A small image autoencoder, trained from scratch: encoder activation swiglu, 195000 training examples.
Rows from block 7 of the encoder, named by matrix and row number. Rows with one number belong to one attention dimension. Each number is 50 + 15 x the weight over its row's rms, rounded and kept within 0 to 99. All counts start at 0. After the name is the row's rms in percent of the matrix's.
# q: attention query, key and value (stacked) (encoder.blocks.7.attn.qkv.weight, 576x192, the q third), inputs 0-95
# k: attention query, key and value (stacked) (encoder.blocks.7.attn.qkv.weight, 576x192, the k third), inputs 0-95
q.147 101:31 40 58 78 39 62 50 40 37 49 47 57 36 53 58 56 48 45 37 44 55 61 53 47 76 46 61 33 61 38 22 20 48 37 70 76 41 62 60 48 37 76 32 57 16 54 88 39 65 59 51 54 53 30 34 52 38 51 64 29 44 68 52 39 47 51 38 19 50 54 45 48 53 47 71 61 49 71 51 68 38 49 55 46 30 57 21 25 50 41 45 45 70 48 56 66
k.147 103:56 69 40 63 59 72 35 66 15 27 47 40 71 68 62 34 48 58 68 43 66 34 35 73 14 49 77 31 22 58 59 57 59 35 54 34 66 56 59 40 59 61 60 36 45 48 48 37 53 67 66 66 43 46 27 62 68 32 51 49 30 66 47 51 38 38 42 48 42 56 43 53 25 41 20 41 48 52 58 54 43 57 58 51 41 45 49 79 16 74 46 60 37 20 59 36
q.148 113:44 82 68 65 77 23 58 53 40 38 59 67 52 53 39 75 64 41 66 30 55 35 56 51 56 31 37 43 49 63 37 27 55 41 55 45 45 52 23 50 46 47 16 56 65 49 75 69 61 67 21 46 59 19 52 38 12 51 49 61 35 54 63 46 42 53 64 76 66 31 40 52 45 61 47 03 30 50 26 51 58 66 49 62 38 33 41 52 46 40 54 66 50 63 59 61
k.148 113:39 31 59 51 57 44 53 51 46 10 77 54 72 31 23 52 67 77 46 64 53 31 34 36 72 41 38 37 47 41 42 44 58 30 34 31 23 49 64 59 44 41 59 49 45 53 45 26 54 27 33 50 40 53 44 29 58 54 61 61 36 45 49 51 46 61 21 76 60 38 45 75 53 46 41 51 60 36 47 49 54 34 56 39 66 61 48 38 46 36 39 65 38 49 59 70
q.149 109:36 32 46 60 55 53 52 54 56 32 77 54 32 47 59 40 55 63 64 13 56 74 47 49 50 53 51 35 36 56 50 94 84 41 36 32 51 48 57 53 68 39 41 54 44 53 81 42 34 32 68 43 35 25 56 48 26 52 66 35 43 54 57 59 66 24 31 79 56 77 42 65 41 59 43 43 54 48 48 73 75 35 37 40 62 42 66 50 40 24 28 23 73 71 70 50
k.149 112:37 57 59 39 23 55 52 29 49 48 45 64 50 51 32 56 43 40 47 33 81 33 58 77 48 39 35 54 36 55 66 39 45 56 42 59 60 36 72 59 29 59 28 43 40 53 25 65 50 43 62 65 16 59 66 28 43 51 71 76 18 54 38 26 33 54 30 42 75 27 81 49 32 48 58 62 46 70 60 45 63 74 54 21 68 49 62 55 50 63 51 26 25 58 71 41
q.150 093:23 65 41 34 49 42 49 29 42 48 66 50 62 78 44 35 30 36 56 88 57 58 79 56 47 52 57 43 59 63 67 46 53 27 67 46 47 25 19 50 45 59 66 54 61 27 72 63 71 46 55 31 36 39 71 25 35 25 35 61 48 27 40 24 48 20 63 26 44 27 45 47 45 57 47 41 31 48 46 63 62 74 45 32 36 73 38 56 45 30 50 49 68 51 48 41
k.150 093:49 38 69 68 61 54 85 36 37 40 40 40 51 14 40 58 48 55 69 62 60 43 51 62 62 46 22 60 62 43 56 90 59 67 35 51 42 62 52 48 85 38 34 64 49 40 42 60 18 46 49 42 37 39 58 38 54 68 76 39 58 68 47 39 52 43 25 57 45 41 63 61 42 54 48 25 42 79 52 46 69 57 43 67 45 38 59 71 54 64 42 37 37 44 61 51
q.151 101:69 80 72 42 45 25 50 51 24 41 74 53 62 83 95 91 72 23 63 60 51 48 37 41 59 58 57 46 62 45 60 47 99 59 58 33 43 45 48 43 44 46 51 45 83 39 46 49 57 46 41 51 29 62 56 44 54 38 60 46 24 49 66 42 59 29 63 58 68 22 38 73 35 42 72 56 58 50 67 64 46 56 49 76 33 31 24 56 54 42 21 60 48 61 47 46
k.151 107:73 88 64 59 68 66 83 91 44 38 54 70 55 32 65 58 37 55 37 63 60 61 40 71 39 27 70 63 39 83 39 37 54 43 18 64 36 62 55 51 46 38 64 69 41 50 56 59 44 29 30 34 66 58 40 30 90 40 70 59 61 64 49 37 47 41 52 53 38 36 36 36 29 61 41 48 43 38 51 44 68 39 46 44 51 34 48 69 62 28 50 80 52 41 37 78
q.152 093:22 54 71 21 38 63 59 28 39 56 46 39 51 71 39 91 47 49 28 45 49 43 46 70 49 59 13 47 51 78 57 40 40 44 67 31 36 52 38 52 62 55 51 50 62 60 55 47 71 60 34 66 60 37 34 52 37 93 61 42 34 39 42 42 63 48 40 54 32 21 75 41 53 59 66 76 64 38 62 55 59 33 65 48 53 33 37 59 45 52 33 38 64 75 39 36
k.152 092:59 55 52 36 84 55 33 38 61 08 47 45 47 39 62 57 35 60 65 36 72 51 34 47 49 39 32 49 35 39 47 53 59 70 40 54 59 42 78 27 40 80 84 25 51 36 44 53 52 78 45 40 59 59 37 67 43 35 54 55 68 35 51 31 18 64 46 30 48 27 14 41 19 42 47 45 74 75 36 69 48 39 27 42 49 68 42 45 38 39 64 69 35 34 70 56
q.153 106:23 30 72 29 64 34 17 70 38 63 55 22 42 53 29 41 54 62 69 49 38 53 43 56 42 39 52 53 33 58 70 30 35 27 57 67 57 18 36 44 54 49 63 47 44 52 45 44 42 14 34 32 54 49 54 41 42 63 67 46 40 70 64 32 29 53 46 70 60 54 61 48 55 25 46 49 61 49 38 35 28 61 63 42 53 47 45 14 52 31 57 59 58 53 36 26
k.153 110:36 37 44 69 35 78 24 50 55 38 41 51 53 44 53 46 44 23 53 54 82 58 33 59 37 49 29 55 32 58 61 74 65 59 70 55 34 24 61 45 61 64 60 58 58 24 61 60 64 40 54 75 49 39 43 76 49 49 36 46 44 41 55 50 49 48 45 46 43 31 46 22 53 22 30 30 69 54 86 58 60 78 62 48 68 27 45 33 45 45 61 42 64 63 76 65
q.154 095:57 50 83 03 35 73 51 63 27 60 35 65 29 91 68 34 40 43 42 62 41 70 52 47 52 46 45 62 36 25 45 57 64 35 55 51 61 34 52 72 63 39 65 49 56 57 35 43 60 40 31 41 73 69 42 70 63 61 40 28 59 32 58 20 55 44 23 67 69 71 32 51 43 72 91 54 50 62 73 30 37 55 20 47 31 60 71 49 34 24 68 48 36 48 61 49
k.154 096:49 35 73 60 59 48 69 53 42 42 57 72 45 44 72 71 42 38 55 51 53 77 64 53 35 52 46 58 40 45 60 58 43 75 54 47 67 34 45 56 65 72 73 43 65 46 42 65 56 54 56 52 56 50 37 68 26 33 55 27 22 61 64 51 75 32 66 42 28 55 40 55 57 69 56 72 57 73 39 56 34 59 81 45 47 54 31 80 29 59 71 34 49 58 67 42
q.155 100:59 39 35 49 51 62 55 43 36 76 60 32 44 61 48 39 49 25 61 40 45 81 55 35 58 45 71 38 22 37 40 47 40 56 47 58 37 63 27 65 51 52 19 30 62 62 84 30 66 42 67 16 44 74 60 66 48 39 55 35 60 31 71 48 14 41 37 61 39 36 50 91 56 59 64 51 26 50 49 69 44 43 55 38 48 59 66 43 67 25 49 80 42 58 62 24
k.155 101:55 63 61 78 41 36 74 76 55 69 31 55 35 53 69 30 65 29 43 67 58 22 51 61 42 75 32 58 32 35 51 33 48 60 45 52 45 48 75 60 49 40 63 39 68 53 42 48 76 41 56 36 38 39 43 45 39 72 56 37 39 58 38 48 40 53 16 79 50 32 40 57 56 43 70 73 56 80 53 66 63 67 48 52 20 10 49 64 40 54 70 36 77 56 54 62
q.156 098:36 48 54 62 65 45 51 81 53 67 42 93 23 38 65 44 52 62 46 44 34 08 59 26 28 75 29 45 64 36 41 60 68 25 34 45 48 45 43 99 42 51 49 51 50 65 46 75 42 41 49 49 34 43 46 57 63 52 60 21 44 50 55 39 33 48 46 34 42 45 67 84 88 54 40 37 67 60 62 24 33 36 53 68 48 38 40 61 36 39 62 57 53 22 53 65
k.156 101:45 63 64 26 22 61 51 35 59 28 72 41 23 67 36 49 70 51 58 56 67 87 58 55 61 20 61 47 54 42 40 42 34 29 65 24 58 45 38 37 54 51 59 55 40 47 53 39 62 60 50 64 61 51 56 59 46 48 49 63 45 79 45 79 43 64 72 54 66 65 40 48 48 62 54 40 22 44 46 53 47 42 79 45 54 45 58 36 61 56 57 64 26 29 51 46
q.157 096:53 47 33 39 43 66 62 26 38 57 35 62 66 53 38 41 47 73 25 62 17 39 91 68 25 62 60 44 59 59 58 55 52 12 64 45 65 54 58 65 41 34 42 72 54 55 45 57 56 45 41 70 22 62 38 34 41 74 44 38 39 81 72 47 62 74 41 56 57 69 27 56 70 56 47 52 43 54 37 42 43 66 53 59 36 59 32 22 53 29 86 40 49 39 47 34
k.157 096:26 65 54 67 40 56 53 40 63 31 48 59 18 42 37 46 28 69 56 46 46 66 48 58 56 45 50 63 35 21 48 61 81 39 33 37 61 41 46 77 56 38 72 50 42 32 61 50 51 62 51 55 45 75 40 55 41 58 51 40 64 16 48 45 63 45 49 56 85 77 47 34 45 42 46 55 29 36 55 21 36 67 49 59 63 75 73 79 51 30 59 70 58 34 61 17
q.158 097:45 57 67 58 47 37 58 57 57 63 37 38 48 78 24 56 19 30 57 43 47 56 43 82 55 42 50 51 39 47 70 31 55 69 45 36 55 52 56 85 37 45 87 39 67 50 36 27 58 42 78 62 57 54 65 59 42 31 30 60 76 70 51 54 49 69 46 36 55 60 37 50 45 37 71 45 53 28 58 54 60 78 40 57 47 53 66 62 44 59 43 34 42 57 57 34
k.158 105:58 59 67 28 45 27 52 64 58 36 35 49 61 60 75 39 58 59 46 65 53 44 27 54 26 67 69 52 47 37 86 75 64 53 78 61 34 53 30 77 43 54 16 54 38 60 48 50 57 63 59 31 26 51 19 58 48 44 45 39 49 41 36 39 62 74 49 68 62 84 78 41 36 24 35 33 51 49 55 50 54 37 47 43 45 55 48 56 58 60 46 55 51 56 52 47
q.159 105:89 49 93 54 54 87 45 51 53 46 58 43 42 44 26 61 55 54 14 47 37 58 63 44 55 64 65 58 51 62 35 34 56 31 66 62 42 59 41 65 72 79 89 69 63 70 50 23 58 42 52 41 45 61 55 71 55 50 34 62 65 53 19 20 60 58 33 79 46 65 31 63 33 30 40 34 40 45 75 49 54 98 53 57 52 70 59 52 57 68 25 63 36 55 55 25
k.159 111:66 63 44 53 77 59 47 41 43 52 70 35 54 45 51 86 10 48 77 51 74 42 40 43 41 53 35 57 46 43 29 76 64 64 57 56 38 53 45 54 47 46 16 39 47 61 66 53 47 47 67 32 51 67 35 33 32 80 23 41 51 47 43 69 78 60 49 32 52 50 45 51 54 55 40 56 63 41 52 54 63 30 43 46 50 67 27 56 72 34 53 51 66 59 28 52
q.160 108:29 46 33 62 69 35 50 60 39 40 60 37 30 71 44 61 56 69 67 34 46 67 29 46 46 45 56 40 69 42 45 50 41 57 59 79 37 71 57 55 66 28 60 52 67 55 17 61 53 74 56 48 51 57 49 41 59 67 40 50 43 53 21 53 44 31 77 72 27 55 36 61 77 49 55 49 46 47 42 73 47 55 54 25 57 70 65 35 53 66 35 40 68 50 57 63
k.160 104:43 60 67 41 30 49 80 24 18 69 42 29 84 53 52 48 31 61 61 57 50 56 55 63 49 59 72 45 53 63 75 73 63 40 76 55 32 68 23 46 69 65 57 74 50 33 77 65 63 62 44 38 81 59 22 53 45 62 58 64 36 63 40 49 45 82 33 44 39 49 56 40 58 49 51 47 41 42 39 58 51 79 81 41 37 60 46 53 53 38 36 44 55 42 61 45
q.161 090:62 39 46 82 42 50 40 53 56 75 57 35 50 69 53 50 31 51 35 56 48 56 64 43 29 37 32 58 47 17 50 43 93 56 51 40 57 69 54 35 39 59 60 54 36 79 36 43 58 53 43 64 57 53 34 65 41 51 49 48 34 68 74 54 47 67 78 39 41 50 51 49 54 50 33 55 38 71 57 37 54 68 47 34 41 46 46 37 43 24 19 55 36 46 50 55
k.161 096:54 44 59 51 60 67 44 30 51 47 22 49 50 43 52 40 38 51 27 34 57 75 40 61 23 46 53 48 51 52 38 35 36 44 70 73 69 51 47 64 16 42 33 46 49 30 47 33 25 34 45 39 62 58 66 69 66 51 31 29 51 61 49 45 38 50 33 46 58 79 52 38 53 68 69 23 25 69 64 44 63 20 46 60 49 60 31 44 44 80 51 49 58 69 66 28
q.162 096:52 25 49 58 35 56 64 55 38 57 27 59 62 33 61 42 22 78 55 44 39 44 52 55 64 74 73 30 60 39 40 32 49 65 65 25 34 58 61 44 43 70 50 50 68 70 69 43 37 51 52 76 33 48 40 75 39 54 41 49 32 76 44 57 61 65 55 78 43 75 43 36 84 56 68 53 29 36 54 62 42 38 39 39 51 59 85 46 60 61 49 32 46 55 54 54
k.162 097:48 64 47 43 52 48 78 27 73 57 48 47 55 47 62 60 41 34 31 23 98 70 46 86 42 52 56 49 75 35 36 58 59 36 48 47 21 73 37 32 61 45 79 64 30 44 57 64 36 70 83 67 62 15 41 45 38 39 50 68 54 69 33 70 42 46 62 53 83 65 48 26 50 32 41 42 62 35 55 54 35 40 54 45 12 49 63 74 58 42 47 47 44 81 39 36
q.163 098:50 21 24 32 49 54 56 65 40 45 64 48 65 58 38 34 43 35 13 48 37 39 54 36 47 56 39 58 75 29 40 44 57 64 36 36 65 53 36 53 38 72 62 45 36 53 39 48 54 22 44 22 70 38 34 46 75 60 23 43 40 24 56 17 56 43 59 24 20 38 38 30 53 24 71 44 36 40 65 71 61 35 40 50 56 20 22 45 59 62 24 42 55 53 39 49
k.163 105:29 44 43 62 60 29 34 57 35 66 46 41 44 68 41 51 66 45 49 61 64 59 61 44 72 42 37 67 41 54 42 54 38 81 45 61 68 54 52 50 32 66 35 52 63 43 15 46 38 45 61 53 48 55 49 49 37 70 40 63 61 56 38 52 87 46 38 35 36 62 80 37 49 80 68 35 36 51 77 64 60 47 48 57 62 56 36 73 48 54 64 61 42 22 53 62